config = dict(
    model='contrastive audio-text model',
    dataset='simulated sounds of rotating machines with and without faults',
    train_examples=39062,
    n_mels=64,
    hop_length=320,
    input='log_mel',
    spec_augment=False,
    win_length=512,
    tokenizer='char',
    vocab_size=31,
    loss='sigmoid',
    embed_dim=256,
    encoder_arch='regnet',
    encoder_norm='batchnorm',
    encoder_activation='relu',
    encoder_channel_attention='se',
    encoder_drop_path=0.1,
    encoder_depths=[3, 3, 3, 3],
    encoder_kernel_size=3,
    encoder_stem='deep',
    encoder_widths=[48, 64, 96, 160],
    text_encoder_causal=False,
    text_encoder_width=320,
    text_encoder_layers=8,
    text_encoder_norm='layernorm',
    text_encoder_norm_position='pre',
    text_encoder_activation='gelu',
    text_encoder_mlp_ratio=3,
    text_encoder_head_dim=32,
    text_encoder_fused_qkv=False,
    text_encoder_bias='all',
    text_encoder_qk_norm=True,
    text_encoder_parallel_block=False,
    text_encoder_inner_norm=False,
    text_encoder_drop_path=0.1,
    text_encoder_positions='rope',
    init='trunc_normal_002',
    residual_init='none',
    optimizer='normuon',
    muon_scale='spectral',
    lr=0.01,
    momentum=0.9,
    nesterov=True,
    orthogonalizer='newton_schulz_5',
    adamw_lr_other_params=0.0014,
    steps=2700,
    batch_size=128,
    epochs=8.8,
    lr_schedule='linear',
    final_lr_fraction=0.1,
    warmup_steps=50,
    weight_decay=0.1,
    adamw_weight_decay_other_params=0,
)
Rows from block 4 of the text encoder, named by matrix and row number. Rows with one number belong to one attention dimension. Each number is 500 + 40 x the weight over its row's rms, rounded and kept within 0 to 999. All counts start at 0. Numbers have three digits each.
# q: attention query (text_encoder.blocks.4.attn.q.weight, 320x320), inputs 256-319
# k: attention key (text_encoder.blocks.4.attn.k.weight, 320x320), inputs 256-319
q.109:528450489452520488459496545466406477559520484454493555554509581523524476434495477448498529491477477491482478450471474506515547510565445443537517523508521552461470552439440542502538411488534537
k.109:570520513474466451448467450488424500597546513502450498450521520548419531493555517592504536503402504496577559499544428512529476412431474485509581493526487497531471575462500471472523508502497550
q.110:559445472476571546509587435433494454421487467461531555479566474532448514506496507478484427492544555527470503580483466506452527508511522491459535517499525427484473471515518443508473451491503492
k.110:596506470450512552537499482471485419477529409577535506554372465584473526560458537615509456469453549519480397487481425467491473497463479479507517428512460522509456518577502514418484502463518538
q.111:477479559522438504491514458590541598446491531526573517473430521464468421584441610561509489509478497514542491449543588493490469503478437539555457458470516552507515447503509487457530462492514491
k.111:478562402519540475543545462525579501459456453481559516425480467469504496469509488392488533538564543487439497518507508504455505527505488441474442575523505475490485436510522499564464504491448451
q.112:519440454489533476466455537488465466505444490467507430531477443509505574502469574470497493458407567491505447548502531494519501562517484499473506520489524463488478474527551505472455584469510526
k.112:479500539526461520530503511577414477461465409468499477551463468521526538561510517548534583443494499550481494476450562518452470543432507525500546487455522485494506538510550478454491492524582518
q.113:440549495465546513514558563524494501472523493480482446605591538513532505497449489455552482509459503472516487512452452580507526483464516452504410462446542470515458541438490559481550560491450482
k.113:470490559475549515482546534554554460410457387459503471575520503546545510543528503498474483490469442498504489471494555546440500518455484504443520551448488505523505544498529466506516492519540482
q.114:498498473477501510492462586496592561498484504469487523521470508479491468498498493544502440488443510528464499543495486538487436615525520527586487573484628533456536426544498491506473488498517525
k.114:537493517521445468473484463539464524471559508522472491492460495452513491480447483469524564486556585457519554551508525460473509478567541525521485338536462471507430469536490516492546506533508519
q.115:459543489494526476508486443482506466453519496508600500561507521560584497544523519489488454553536522478466530525429536439503493511478497542475522447581571509472480495512527420511533552519460502
k.115:437553564478530536578493512518506439474482523508457530451477580546492478494500444508502464590438404505482541445428488534465453510469558513504515464444550536551521593514505503504423546535565516
q.116:528489539482559502491495518465434524496489511542485457473506527459453499533499499493521549516462501520473472518482514487498475473476551477470508502536421502429525468457583448529452524474492469
k.116:480498572543473475496489483494470513555522469501533466471517475420475441454473518529503466471496583451473571561503506418532477507434490486432436578527450480519517482456400519576539472520403492
q.117:490481491473470563454434517530525582532437479436505533482569507558488600432504498480495465591457468501507572585535562541463525452458474455471527455477451455526528518593558548458480501467460555
k.117:442502492498527506571460543422505516568493465510493466571528486474562502492507469471526489548448431442475522503466442465486461503477533550476462526469495502504481620473526461479437572488506471
q.118:516461449529493507481467501467448529477460555410544543461581456481540493445536415512510522544510496538545471502545501528467492438523489575488500511569527510503450478431493513508460565509513539
k.118:516547495542529518535475529477493507438492513478535536506572446513547491456489523545472473499469464485506477473532480470470528458459532524514525510484460460486533491464438524550452508457521489
q.119:531516543513449457474538460475491551521521573493471465428507491489469536482509384564485484510517565471510487530528480467513477450493524524505447475525489548494539491492493516466517455489477566
k.119:519444493461480479495548490527555523456527577525485498521550604503496437514561536506451427484504525500560406532510515523496507506631467410537510556582523480492523426479497509532527455467485519
q.120:508565472576488521559489479514484556474413490478551480481500549537503558478509502494489456525519406494439476490436435463541516489459510396462539511469545540508457581440451564525451533557541567
k.120:552472468493512523562457477478471551580491550455480514485509465562518514474527540505463445499431471467450482618529485521441513475399480496497501504432480508509492432455563475515455567477423479
q.121:458539474525489547509509477483515492485533480415489487540448481523471570553504504526478452459483488477464528544463450500515536531454528488447529603481486515527483521489480498482491527487490540
k.121:506461496481505543451462569469529501519517528455515431525442517543443506502462433527577515507498460548439482503518474517506553542458496466510473516461446609439541556413473437432462455474430479
q.122:522494577536516500518433486503467468558553512577478450516479432522506522535510527481470527473457458499519553527476505545519545492398537445561460520482452497537497478500446540496534490467440491
k.122:478452509570497449450456519488479535521485514423548577481518485461516513477493535464503545513592498480466489441492543483520473540587458576504495476545539541484497434452563475513492415491470515
q.123:478448454494473536571538485512484479511412440494535530438494422497516449442452444528496523567474583507488482553491438501528460533590538509489457471517544502469513453547582403496519492496515483
k.123:469507473534569494520500564536544475537504496530424525535470511557535547552487565466482494446519525521501543544433449503530451492538472460533502455573535507439518454558520548474511493440486442
q.124:597442473453526510419476562483489440498494502534572506510479570505531444469431530470548455540528448492477427470504539445449442522436469511415476470507485461433490462525431534539500428549523469
k.124:560506522467483496550576384482552453473528422533576493477445496535484499522500456545527509521466526499522466490496481479420524534389576486480544459458524474556417632606512461488475519503534528
q.125:521498486505471546548507511500517475484487449518542503467490485446531483498527446475463511461528525507446504511528473493457539527547522552442484473536517433538507465518534464548519492477487438
k.125:516507572499536571467549516437507448520518438518490467451509497519536511552426520600514515508503517481491453531532425477490577539423545486513470504456419489516455495506452505392488504451511480
q.126:505393504493522512493561440563529496506479523510450569440459540420502520506473557513507508479491536542554511498514593511478456502532454512559554542531507530488526490524531494461499447496536472
k.126:522551447429574462549530442484423486528482451504503527412565516469521490493503467449399514557479543499489529501551518552516516504504483470505548541490514388490457535468542579565501578497490490
q.127:466536501439520498456484503479528501513495476503494455475464447485508533504474570554539596511482490478492535525486559534487455481488492495507498476463456545518490453515479443418508518520505434
k.127:480491543447534526520583523523596464476530456460488481541519459532532533560489506414513475541511507497550507460450522532477503500372559538503516521438541405496491529552525444544485434549548472
q.128:473514500519496471445483442497503519471558446525484537560472510473528526546449474487496508490511493451492517543499519515468468493506619552534563582492456460491517493496500528486450469542528527
k.128:460456499463514446496508526488494526450488520519498443420492515484496479493458514509560516512493572524522518462566545498447484515475476485447483482512471518471527501579497495499402485509598565
q.129:586447463453446500465557493439498486521454517494540490439508467510463467528499574459487477518527536591490525439542485431528520544537472481475428421490481562500509510504524469549486460458506518
k.129:465520490457499545510479471497519509510475541527583474463521551522551540524509528539562500440483458538540479513451482498481510455578540500491517483498504503420488516507492488524535562508527532
q.130:503485460540535536480468497473542568554451474534503480508470524502433528506487521472487464532572513494504493441498575414487462488483515508487517478547486480461444469567532419501577481525559494
k.130:407483475454454468530497548512408468517492537482468469473521481428466387575480522504614463465524520479514498404488574526464531477529487486437483585442533532505485437536544502513430493507560581
q.131:472527520495546465476516540464486478521514551498568525482553486539465501490498536550575575518478488539560438573496535500515541464494527534480502517535484543508528443459524518424489486507461520
k.131:516453468443465516516565556475497501471467534476521448508512465421589458515518461474558511675482498565469528478490521500490504560469486509503429504484437508475490428468556502528474542535509469
q.132:569514600455513429539537468505465499462509508523501471456563548470530466538550510565495538503445487523486517490450456501488571489526491517494459565495442470513468473423482567468499503503537466
k.132:520483425452534541457423512548469466465529466536519514487492521504547523397492533442554518520487539604524452449480517481487457509533531519424518456461491463502504518523523432486486539500480548
q.133:511471521468502544451475574530508509477463490568427478483449505478510543479487430441524474488488479488473399515457430583467412528574519480539477522468502514488557481511535448536519512443511451
k.133:497576531545427515482479474485510519476434498519454573583514481501494481553466494590417505508498471495422546521554475513490549528482486504524442448496505482550485394443570495464461570479576532
q.134:444527488527539488523480452506488541507590444497522474549453461586513501552455425487485521499496467420491434577474524517546446547462553487522523454493558458513477544512461506502490523483432541
k.134:609511537543495459514483498511496511472456450478492556512518493507541588480530499525444480510496517460468494529522520461494523515442465502501460488476517453457501513529470527528469567526476525
q.135:527532465450475481538519547482484536462556531507450503467458489468490540520516456461462526524486471452513494566503489534472450496442512465563503491518479523513489551427496392547491460477509462
k.135:580501553491594510492491451548530440449474514569561459552555511449440536503499445516486455418523424500492545537514559525518514496508480539479503489509488553472536540477500539516492447562458523
q.136:484494510511466479435502428526533503493479511465483564480584550439482428539530489468507524500516537520471522507581552503405547509528538513439448516552583466459499447452467473463528501537484516
k.136:343567553448491493480550524480559455529458464460552532488422510540514478508532492481491444492485492599509546486487593497511488496469505485484493534490493491514508441540537472554558551575520478
q.137:476592539475512438523558507493453501507567505540513389481459501516539508535511552579488498477500541526517500470481492562487457480525477458434530497503497532518457549444511484412523545454498549
k.137:498489538478503510512499504463491541546472527505449513435583533499534510486602506466400550527503490441530479510406515513505484457511420491506522452546558509529508525407530512487524455488510468
q.138:538481531527559509524493534526479526523493439451489504509442491528500456497554499480521543500503456440516492498565486518487500455479490447533580507510529500506506480440494526552535429461461515
k.138:525545524591582541533480476505477534510570483509502458543515550527465553504509435511517455483536518454554460490448438522419514484535469540469504560544528532503503493512553498553530466526501482
q.139:489543521571517498472480473549536548515498527455532491494498497468453590462522463528509531384521482563518576471562527505500503479481457592513517538484433472469500516518491543530481524508492513
k.139:523477519513506508514558511464417503442457484505585476484469492546556470500485511527484505477557475483470493537580460504516488450428523501524472562485488503558564516503461455454532498474512446
q.140:448377449506476505506489455468559503488532498476530538511546521528499484458490448548453493509520481409556517487515513485486500431556468492554420579564523454420501448513603535491533496481514501
k.140:529492551449464502473501507487513450527423558521464450472497499498514488501528549462540413539498518515508450490432526551575598490511465489442464429488499549564488516448520490446488516442556527
q.141:521488527447534518583531518463460544489480430574528493486454554509621497495469484463480469489475482475496522501495485504494438568489455504493496468545556533563525532399514496524455516474503460
k.141:495530530504445515510482467559482517538582524553405475472582490524505450457552478482488460470468435579484463478467471470483515430507492525511496513480463567509499519486492519436559489545502517
q.142:434532518569506515557487511484526461460491434526509508513488426481484530530495555550490500471516496521483544501555566495520533491468515539503484488499520505579512534539471477510457549502481514
k.142:522485443489447458417506487503503568455482546489492518522506519461488491457386508501471457585513471549422559557513523559415512553511520463532468557421459470441486481488433474521454454568532512
q.143:465466479478494465471481508584529472520455543519487468491475562526447512434582445530545468537524556483471465452511467530506472402534498460515554473557421515502533464566509551483516501495423517
k.143:543467511588517575504549551459491535537543463497455481497503485523532545480514496467484542490437573470507444498503447474509479492532511444468551517539582446456442510437508524568545548457512479
q.144:573449470443486475542552460481548498507469511526545493476507512477483508476532518432459483431470525534498541504517517481498637488548451413587473461408526554515495511464513487570554517464436576
k.144:488511451472463475506522532567492525534476538500527503518526502505467444531477548549478465483485560508479450435546463516489500485614535518510534497405499526474396509451535477478523462468474455
q.145:537458523514543513625485499469536509448490521475548443488495476456477477424485543459531492500471500441452530446439532517449522556495476479539604490492474534490501488497433459503460534461493468
k.145:477474462453570503536545460501492444503489555540522485457465453490549569443510468491561555504581497485558521477427527479518474547454522463482507515527465437458569438498539486531515498502445488
q.146:505513465529514561493528434428560523474497483524542472549506436448505526518479544500409493479470502522509561542523559390538575567548497468541526480502436536496505460530461480510497456508517500
k.146:485546488491434487517501510455527474503525571465541476494489507473455458537436539594514530456477581531491510513450529504512517486536521490550544506494518593420417586441544474493466533509528494
q.147:529501469522491489477457491513508481546551488540434543508477494536477537476495565489434434502511535487536470575492552464510458491479476514555457532472442395528483499579551572570505454557531504
k.147:500513475500520492557467549551519602477542476516452522514566479501509478469529535481507476448498509527454537530544471518549478459505510494496545439483544517511491447563536485553469509454542488
q.148:461494469502488541494488441532493466505486551465476509441543488549515492465517606526545549525551557488527482506561528527498609486474530529432515542511465524525448451428476519497469535505428499
k.148:480483474537532490456557510502485457433499523482436492479469506524480510493438460487504539495587509435505423456486532515502461452472522482523510533523540422494589488585499462543513461467486482
q.149:487511457435443502521456589481504506510538510500463522527595506499553430491433491531480506475485486504521448444450549561507432502457457501443440519515525465480484530540461526475440506533602451
k.149:445561461473478500474496450485520494517592415473536481511415552459476478517498409463498524495487508525544534551506519473483506539471490519546496439500497462465486586501515490492489467533549531
q.150:509442432486453573414491478484480448503491479476514458499512505479529459526496492464506467471488524515500528445472499514440544530440499497523481487482507536456434452530450410568493448451569462
k.150:442486517511457501485478528475523441455516483453552496544482463510489510520489509489513481547517537484545525488472515475556463553466512444533472532527518501538513487531434442524480598447373506
q.151:421478602525454471505515522495452503490470524365513492477470499485434501518539485550500477477497540497546511476538471439555472533419529578464526466514526505500583504536497533478538518549423517
k.151:437542444491535449488504523485454504479533442435542596461369535518523503443496522478572536536485574503512491478498534529503464459501482510509566524491501511543471605489488558461525498470455525
q.152:520578496424518477489497539576460468506452553540413517536427543543483493453506456482485493468464475491412571479488521452459561516484527440527516479504524492582557462531518547454529479513522485
k.152:580525490505435447551467507543460576567555514502459502500526487488493579463539477527474486517486489442529536512528460454484516463503489506508519503525425418532532542477470550463473536486410505
q.153:508464476479469524478503541515501529465433542519516488470605547483542442501535575495513440505552519528500474547516505486519468543509517440476501451499537486468482514454530435565480497509543456
k.153:490489466515535533476508450494588519555499525519555517472510440536397451535534487540542477486474538570520512435440534505545501563508461411534496477493511482503513512499565478532520519493495526
q.154:478440435446473519538480551533541454541500561562490557516564444496539484524471494556477474501423487467494473470382441450539421539484465526504502452471458533534505474447514439464526549442598405
k.154:627561484517471512606506531513455549476558634559445551535516518501508451526499499539481512557510397456504455586540407429586493521546548524508579551481473544531529465464524496404503416460470459
q.155:476547455519508477509511459492523468523477419550514552491453462415509525459485508448522504509533490532438578467563452478532529487530448512503463508521551514532506495611495503501507476481462521
k.155:454426573548483461530547524511549518497451453518487501453532540460484591496451554444571541520523477459487514518544475473410544574495548519548504466493436461483429443488480514493517462517493443
q.156:462468535540526510524504541459384546488513513457507487528546552610523529416470446447550532585475417463516494516493460517473513474557435473457502571493452503498509501475510570439494545509473511
k.156:442489526563536500517442453489512464530532445559491515521534531484514475500484463499527476430491443504527429477493445517551471496492553496451490423552565569470459484550434562472529525515474507
q.157:598523518529537487490522512455495541447508494494470518503499452511465562487514570423474516551491478535467469491467448519586575464493483451530519484481529514501523508562534550464543470579574533
k.157:567437489529505458449517490524580542464503459517505521539524505517449494490535503508394524473524537449461532506575455554487507521474574521464537477512524526555464423532450501546507404466492462
q.158:481607476548497457489448528501495438526479445455549483579511500480541497446440530541520474534509511585539520517526503485551522467516474530474478496476486496476488532484492588479469530492466526
k.158:507454442523521528537494480489452486526488551456447487461505457528541465483535547538468505498465457459493495499528447481560504486473478537488481457532439467494518546550457512497476508476460479
q.159:551550496509453452527538460483550498503521542443493546481489570475502509476493477489539440515538575454489470450456526488491534449566482581522479543526484503416444529475519483482447432575496535
k.159:517421506456522532495511484477525485516459465456493443551436492521462478548492505458510563552445456483391496499574511457449467521501494531538427507504569503501558540513503537570546416442547428
q.160:496591544539465499455470497450512461479485407474493524511502457504550461481561551485388485532483535494465519561519525485491481509517454518442474492524545556548526442544475480547500529438483539
k.160:549555578508520555432482499416544443472399502504570525509499455497492530507487506482538457486430540499469465489520531470530451523489494517494526536507540487502435462477511487508605583482445496
q.161:453534512457466526521535466470524433466559466570489543529527446507490555533439433493597594446548518503537473482522434475507446504566539466532484495462469436535504471455427517474537566498459494
k.161:551534572513522499460487547444600483448437482517520529470503515516504573492465511483546498467493452503483421513537537512551536470502484556471444486467521508497477447536581425562539507552483520
q.162:490584545501519482485523490522475484531502500468443517565518501521563522473549535450397513504488568427487539492548490468426495467479405538498478465542490540545568488551512547473509517555482547
k.162:569455493415524494448460468564483528466469501507497536478477479435440542542579523467501529537530504500505488559475523495445521601526486482505515486497453517440499518465484446442482446463557573
q.163:497470511476536539480464452475467570494511466476504522565588481538463516475542486569457469567393479503476521462492511499552517578545441465522498480494500463496502457510467503559457520517519449
k.163:503555570534533535397536491483537502446457499539490582444465482501464496494545519497543466501507550499500413538465526531482543507528505530503483547448545477519492447536545479454660573527458467
q.164:503471490451511481438464439554495443457503489515538543512495562533488467500553498442447543527510482523461605497529614483500426512467506534426528504523537551576481447515490453483573532512467563
k.164:459478564530460413525526489521513399477490495550534585511438504551489557523512515554509504574489524524479503516514449518488475485512519519454548460503493473502568552485480389504531518461499454
q.165:443452547514502462503575447544480491519462542541432503540572500504517489520456499568527499493555462520524522544461487431593574393515454539496510451561554454489498483533497524471448523519534560
k.165:543481481511552483504478491482506503514489449505447571501515531564495464491494535499531456542465510532486438469561490481564489394522561494507501536469446487554513469540488482557533532594503466
q.166:423450468486493548525458497429501509520485521433527475517405535425447503511506449480512484513549427506507461473530462546471529483520491550539480487519467506437576590543435571514454425461498476
k.166:503540560507446487602491551570536554474538527512480464517549545532534532479546447565521444425465443459541513468516483541527480524509537575471523537477496508578552440514516507436553543516516525
q.167:438514529538443516512459490520447513509572471498539470454538505509536487558526409448519494433496553458503480445513559458439532496509530469485516483476492500461467515460479507563488456529567479
k.167:464483460475542516551481446486463508552500507491491520483483518595481508526476540466432483457522475538535505515523476465630543513461445532501531504548410571516540513482539508469493444486478443
q.168:603465363508526493538495554485481432504424492549501511554491479497505533518475488452517426505480491560460564462499483442561457524440496516510525528443484548482518474484502475520466520467538493
k.168:564562486525461449503511464584474521514571503448483558561496428484461491451551496415477574486524552458523520492486504581492552475551466536498522522524482493440466553457500574519405421529493543
q.169:514500516497518493479453475531539478476524541535529543451501468506528506498509498514518484469559436494510458495490527547570500511510524530522501528527509498421443468534504517530533487542550535
k.169:536608407501550479535485609484486558490590470573535480491519460535519460538498430471502447508487558531472546528520550500505468525543453497504467568490505548430526586446495528461561563451526536
q.170:429495466535494531484461519488474493485587587513441514557558474492416480503551521583455546537516479438459435467515526574491532541472470505552476496507427501533530478499526501504505450535477441
k.170:530463498459500569502461518448531502484459442516562504525462546429501547541489529475521457414564492524604543506471498450540458528536507489470528512510490454487458591483469494533522543496510544
q.171:529532433521553475476499505454415473526516458471517471519407521487472519521489510520484513498535497595481527553471509478505383560497452522547510534471467553483501553448502524467466506533564566
k.171:539480564534520532591536494511549491418516538459511541511555505525533542526509509450500487518559470431460500481465507558592525492460552434461449422530540549494454441502486549578516502488486479
q.172:518428548459508510551500513475449515536471505472451518482562517534562442410513515473516534504476439561496478514522496550570552391519509470477437494498465484498452426611522442522575491509478430
k.172:544498465470500439427500504595543484566469484479484454485553472442501518529513479568505516455466547520551494487486494538445464460447454558533540467476433453496488443507494497527425496451444548
q.173:544405520444488464476504474501562518483481553542451544422505567512433463462546504458506453497537493468552471496529522557516490501461443529535473547498442439482458530514479456473552492541403480
k.173:527515568467457493522489514484521458514545416452477484448462526424522484483461461467561478439491534469570425473498519511450443491485551525495442516460603500508462505494435514465556469488503536
q.174:486515488583523538456482437487543524455542488477494459481473449420528467532522498515538447450456518515510515501477489478486463492537630466503540456491551478491516564527511541477537497512480578
k.174:483533454490460491422444529502468453441575523558480447502464547552458453580509498488442590480515478540454518431460451440539455491496442466502456507524460548464536565464519465515469545465474490
q.175:459483507543556537454592486473510450491478540525489530543466571521462505468516541522535491518567399441491461508493442551511525566501487548506487472455501498472502482453506472472455475432549456
k.175:516504546458541519517570468501504467507477491479511527488416543551489495524516542510567507495571525550446525540490522504397583460515487471475421498505483506475483583490508497472497551529484568
q.176:466524505454473501510529463479491502516576518537521574465494441463535442541561466443495508461471520496466575519522480466506441516468466515518461510457502549499507422541469502442509541541468520
k.176:476447507550430521394549444459466473541478498472499555427486470526487453469509450493500560513498469503501450516513511516494561506556429519459503493451518457520504465560512470496528556527495454
q.177:444568472515521446495553441481594509519496539489458558517543461553498484499486470469452499480464523471453494473546399438516442495520421482552540438469476484508522546498544528447498581567463560
k.177:506439456497451578480528455501458544498477540532560515485451566480457487480473555565440506563533539510456566397459463483496514449520567462452496480470531515533552498492411482478445526496517435
q.178:521555502594448412550544453452517504513471566500478514428533469503540454542436492454489535528518502481454489501491483431471401521576435538539471428509451490474482500493597495552501559565528499
k.178:524447499476524632465510533466558507452463525465553489536491553416471533541460467463537527518503478513526542429461556540517542581473468473495524504490473495511489499498474417493495502480560502
q.179:436546476487476556511538488462527524511498546477539508428485506492470538521509448517520547500492553444566482457466453477507542411502493482501429488512476469569518517447485450468484537532459545
k.179:485446480546514564404459470479493551462494477524502474473482534449460495479483479556496536557498482494539526500466555527494509588528472450455556473539471498505520553443442471476498504443567583
q.180:453502551491499525524542571483530492515495469446478531522402521543482499474540473494564495475466473501521516518477583570491574475508473481482508552563507412568508507438556485471481498481557473
k.180:455436540398502456534492523465548511515478525425503501594536486557429520507443541466539511572562505499508493507539565551507526451489477483560514429467418445460494440524479546579423501460506516
q.181:561583530471561535542527518566491478496504385597497393502468468608518515450541516487430465463485460492452531566521467488424443526543510426531554502474495453483490483490480571522561482513450512
k.181:447532489498460475471499481495460496488504564557518529467575493569512451472474482602451569460460493487470495522504495509540427523439497544528554528524582484550395496408554491474532539534473504
q.182:665456525591447502506481521521471543521490532442559441453465487424482440524461483518516453550509549494570441520459494499448573513454466483382525552523524506465498518517500538581448446463489445
k.182:480541462496452498557479429516416573503578536407479515509474494520536493516495453487483495518478442473511494533532479427558573461504508491513472438570524547557600453530576514565470492489555527
q.183:457542586437420470455499530498537524514461493523522489599494416454429531525456493562496537507483511521479489549552540554457458473499554486501551487465536571477470557421474486437529500463590521
k.183:477457508477489426534429509423420529498442424478561521540498497541481484480477569427563543573497534484505486546468536470487532502546487464502495495509531516412455550470517499582449481426557529
q.184:548552573508458487495487528524514526518435496474451432493554585631488549504537496473591489432469543564584489481489452536477505552431530482492564443435494534525435522487478468484576512479523475
k.184:444476477502550491535414550543495455535471460481558408451547481501528497488563481486465504460413499458512516568511469435529442467419528488532531575449554506484515494541504551496571477536486427
q.185:514460518500461488509497477524549476483525467566447468504562500464558434528475480535417489479537566531570460466495440466507523478500528525463456537473516464586535478511454515568450577555566471
k.185:477514478541554534534489489499527561512490512548489476514530433399576539474498469504492410522474523504517516488518421520475492497539459478492501501546534533491520544539492539497466415502446497
q.186:494529513492505532461458473545556502493462446487508519382585574491475533513481550493476485512508585513549507511469607461464462498476473520437518466498526464442434451528510423453507465523461582
k.186:477573556499532485498494473481502490518543549459438523539460527523480481516466507466561472499477421530466451579554528452447477584524546434542457433455545538481568466510511472416540510512569496
q.187:463429491522482538510543507502473525453504490458483528495517549539494432509492520515497543497458573496557487430476485493539448421573497453520456472482546516514490505493508389539506487409490533
k.187:442471488419486514440527502575537556516500562567500463548453505433512473417463489530476477471534526493451530502499515524450497476443509525516529495498452466509561496559540543466469412514458482
q.188:445566443427539466523527539479480509515530466539534511527463481453562600523512560438548522483516560528426481467492488461436533557490499491430501527524479473576516550545466514437463570543455480
k.188:518489458546470555488462545506418443483490477525493421551562442468544513509475505492409484532458479529503494485465502435530463565545498485474496498529507510528489435466517516559454460484485391
q.189:480481547469563463470519527487490535541465459434527461478550434464534533509446563514523483579415425521439479590492482556497455502479495504444497512525592527545504487491482519526495512500435500
k.189:546429441559512550497516516539516442451516509540479424424525545492540499486465509517420583360587454475494509448477534441474417478463536501531504474549515445501490441516508489435483486539511462
q.190:554496451467487471521507506497519481486488521548495545468485528511490522472495520538470512568472524442514525464521538470471520548484558504593471512507528518505503450449565538479521421446478536
k.190:455565527534467480496595456466467493552562506470470463509474438470481507460516533498583474549564550534483520485502456538451580491509453450554520519457477478512476569521471496502498467501499532
q.191:445530454453483536599475550510502471471511597471554507483427495441456551438496507477558545531475513455414556557494547490521537524521526543464515531515475437506534483449517499480482532521400426
k.191:511494476517490470449496527451497513493371501429451526559554477517499504488511524535460464582454490552505500483478529530462528515482517512555473481525515470501467403519507419512445464478493488
q.192:534485500508510526471519561437537429435428437428535443515525459536484478502497468529489464478490475450543437423554521559572539501459468491495492379570578498566563548495515527516520522525559509
k.192:556540506441547467534444391487477486507450433441531492409470537574470558426503490521511633543561493519479496406498602511520544472469507431575507506508495502542479427497452511477510502545535503
q.193:539511540456467468421496553537554538430487459468514494551475462517392452479483483483510505591523548446439481444510521569504483540459469518506519478556500509509489443543503482423475439453497507
k.193:448510494538443457542550499533487521531452478526514506414529469449470482509605482465517442461591555458510524550512493463474482477489461509491467511528487560490548432506487475518437508459451471
q.194:507492491561479474454487452483545433462575438518565523485503509438536486555511462504513514533520492474502436449442511532521493511548445470499460423493539470421511480537548506469470507450601520
k.194:522472573475463485538512491436489525562497446403493538472521523499479580444531406443482548537516539501457496441510548490514480480502507512560562495528491517594504492548413532504493534496509527
q.195:484553470472514463469441489506531486521510469501569454486509593544544535502478525532467472544565456484451548493553465533510491528530509506466444494450548497448564539495574569532493493528538526
k.195:497528398426507510437499452508442462494534486513497559446491514502491594486445502482509566463509598480464493470530466572501477495525463499521503461525485542527505528491475524501480549471479500
q.196:499518438511453487472511496508481417537555464479554554522498457519475498545496476516483526562463479503529477541476569562570496498465471483495573424538507513435510549533470494481491486484592523
k.196:474508494502449536482555524530505525491515591573505455550493483459468421575467567416504403530565561484532473529522441531477420449478445453488467481517445472473561511499534467442536436498455495
q.197:447523511484489509529497460481508530450449493463578493462419460460548556527453542451570513550525524473472492490535513541499492520584461473513494528490419476488515507549444511510505482446475481
k.197:514498504542485539589397494495428508526510478488513475535547516588589531453539482486476504464500473535502481476490517482538564528447513487460473500431559495514463517484491570550480548510478497
q.198:472564478544521547537459443515510459568518510553477486476558438483407537471472580555518522493481482498469425465474505542506540475486544463536500475493514478421501549555488441420594533500471547
k.198:545452503513489434504496465462444545484460530495489462583474435456555496558513519500511426497469488496476469589491522436498528485592461520438521520485528468485457460523509544562472511473483520
q.199:572442509425564453498496522562480545480556524527427556505472565521455544511541447458504471432484546536550493467516534505436460417577498490496537541516495467499507523577513437473526487471512572
k.199:452506437527518445473523493457521488508529447444442544439468477469523486487457481511518523463519494464539484519438542555447521484453507462507557450515511424513462427478510492426476529526488417
q.200:523511520486470455552485468525501521490494564500466482528482514517486520430510509423530485462466588493439563481517447478432495573492550425508490557477516522508505507490518517567497576532446477
k.200:492502467539552537516497510445498517512465493468479460448522554495509437539496503538589492525487526516555538536522485473498464445511523501519529524496531531494513550442480539453531442568456513
q.201:483531492462493451407468488473510469525487443506449480463504530501512482491558513503513479437506581526530552521575506442442533469526491496497548495477499574501540507500534472522487504503474506
k.201:491486524494527476477434482515422452486492447504449510550441537530511468546501475494552454500595502506523517492543529548570457514514458543502500485487432516513530509529517441576492477575482542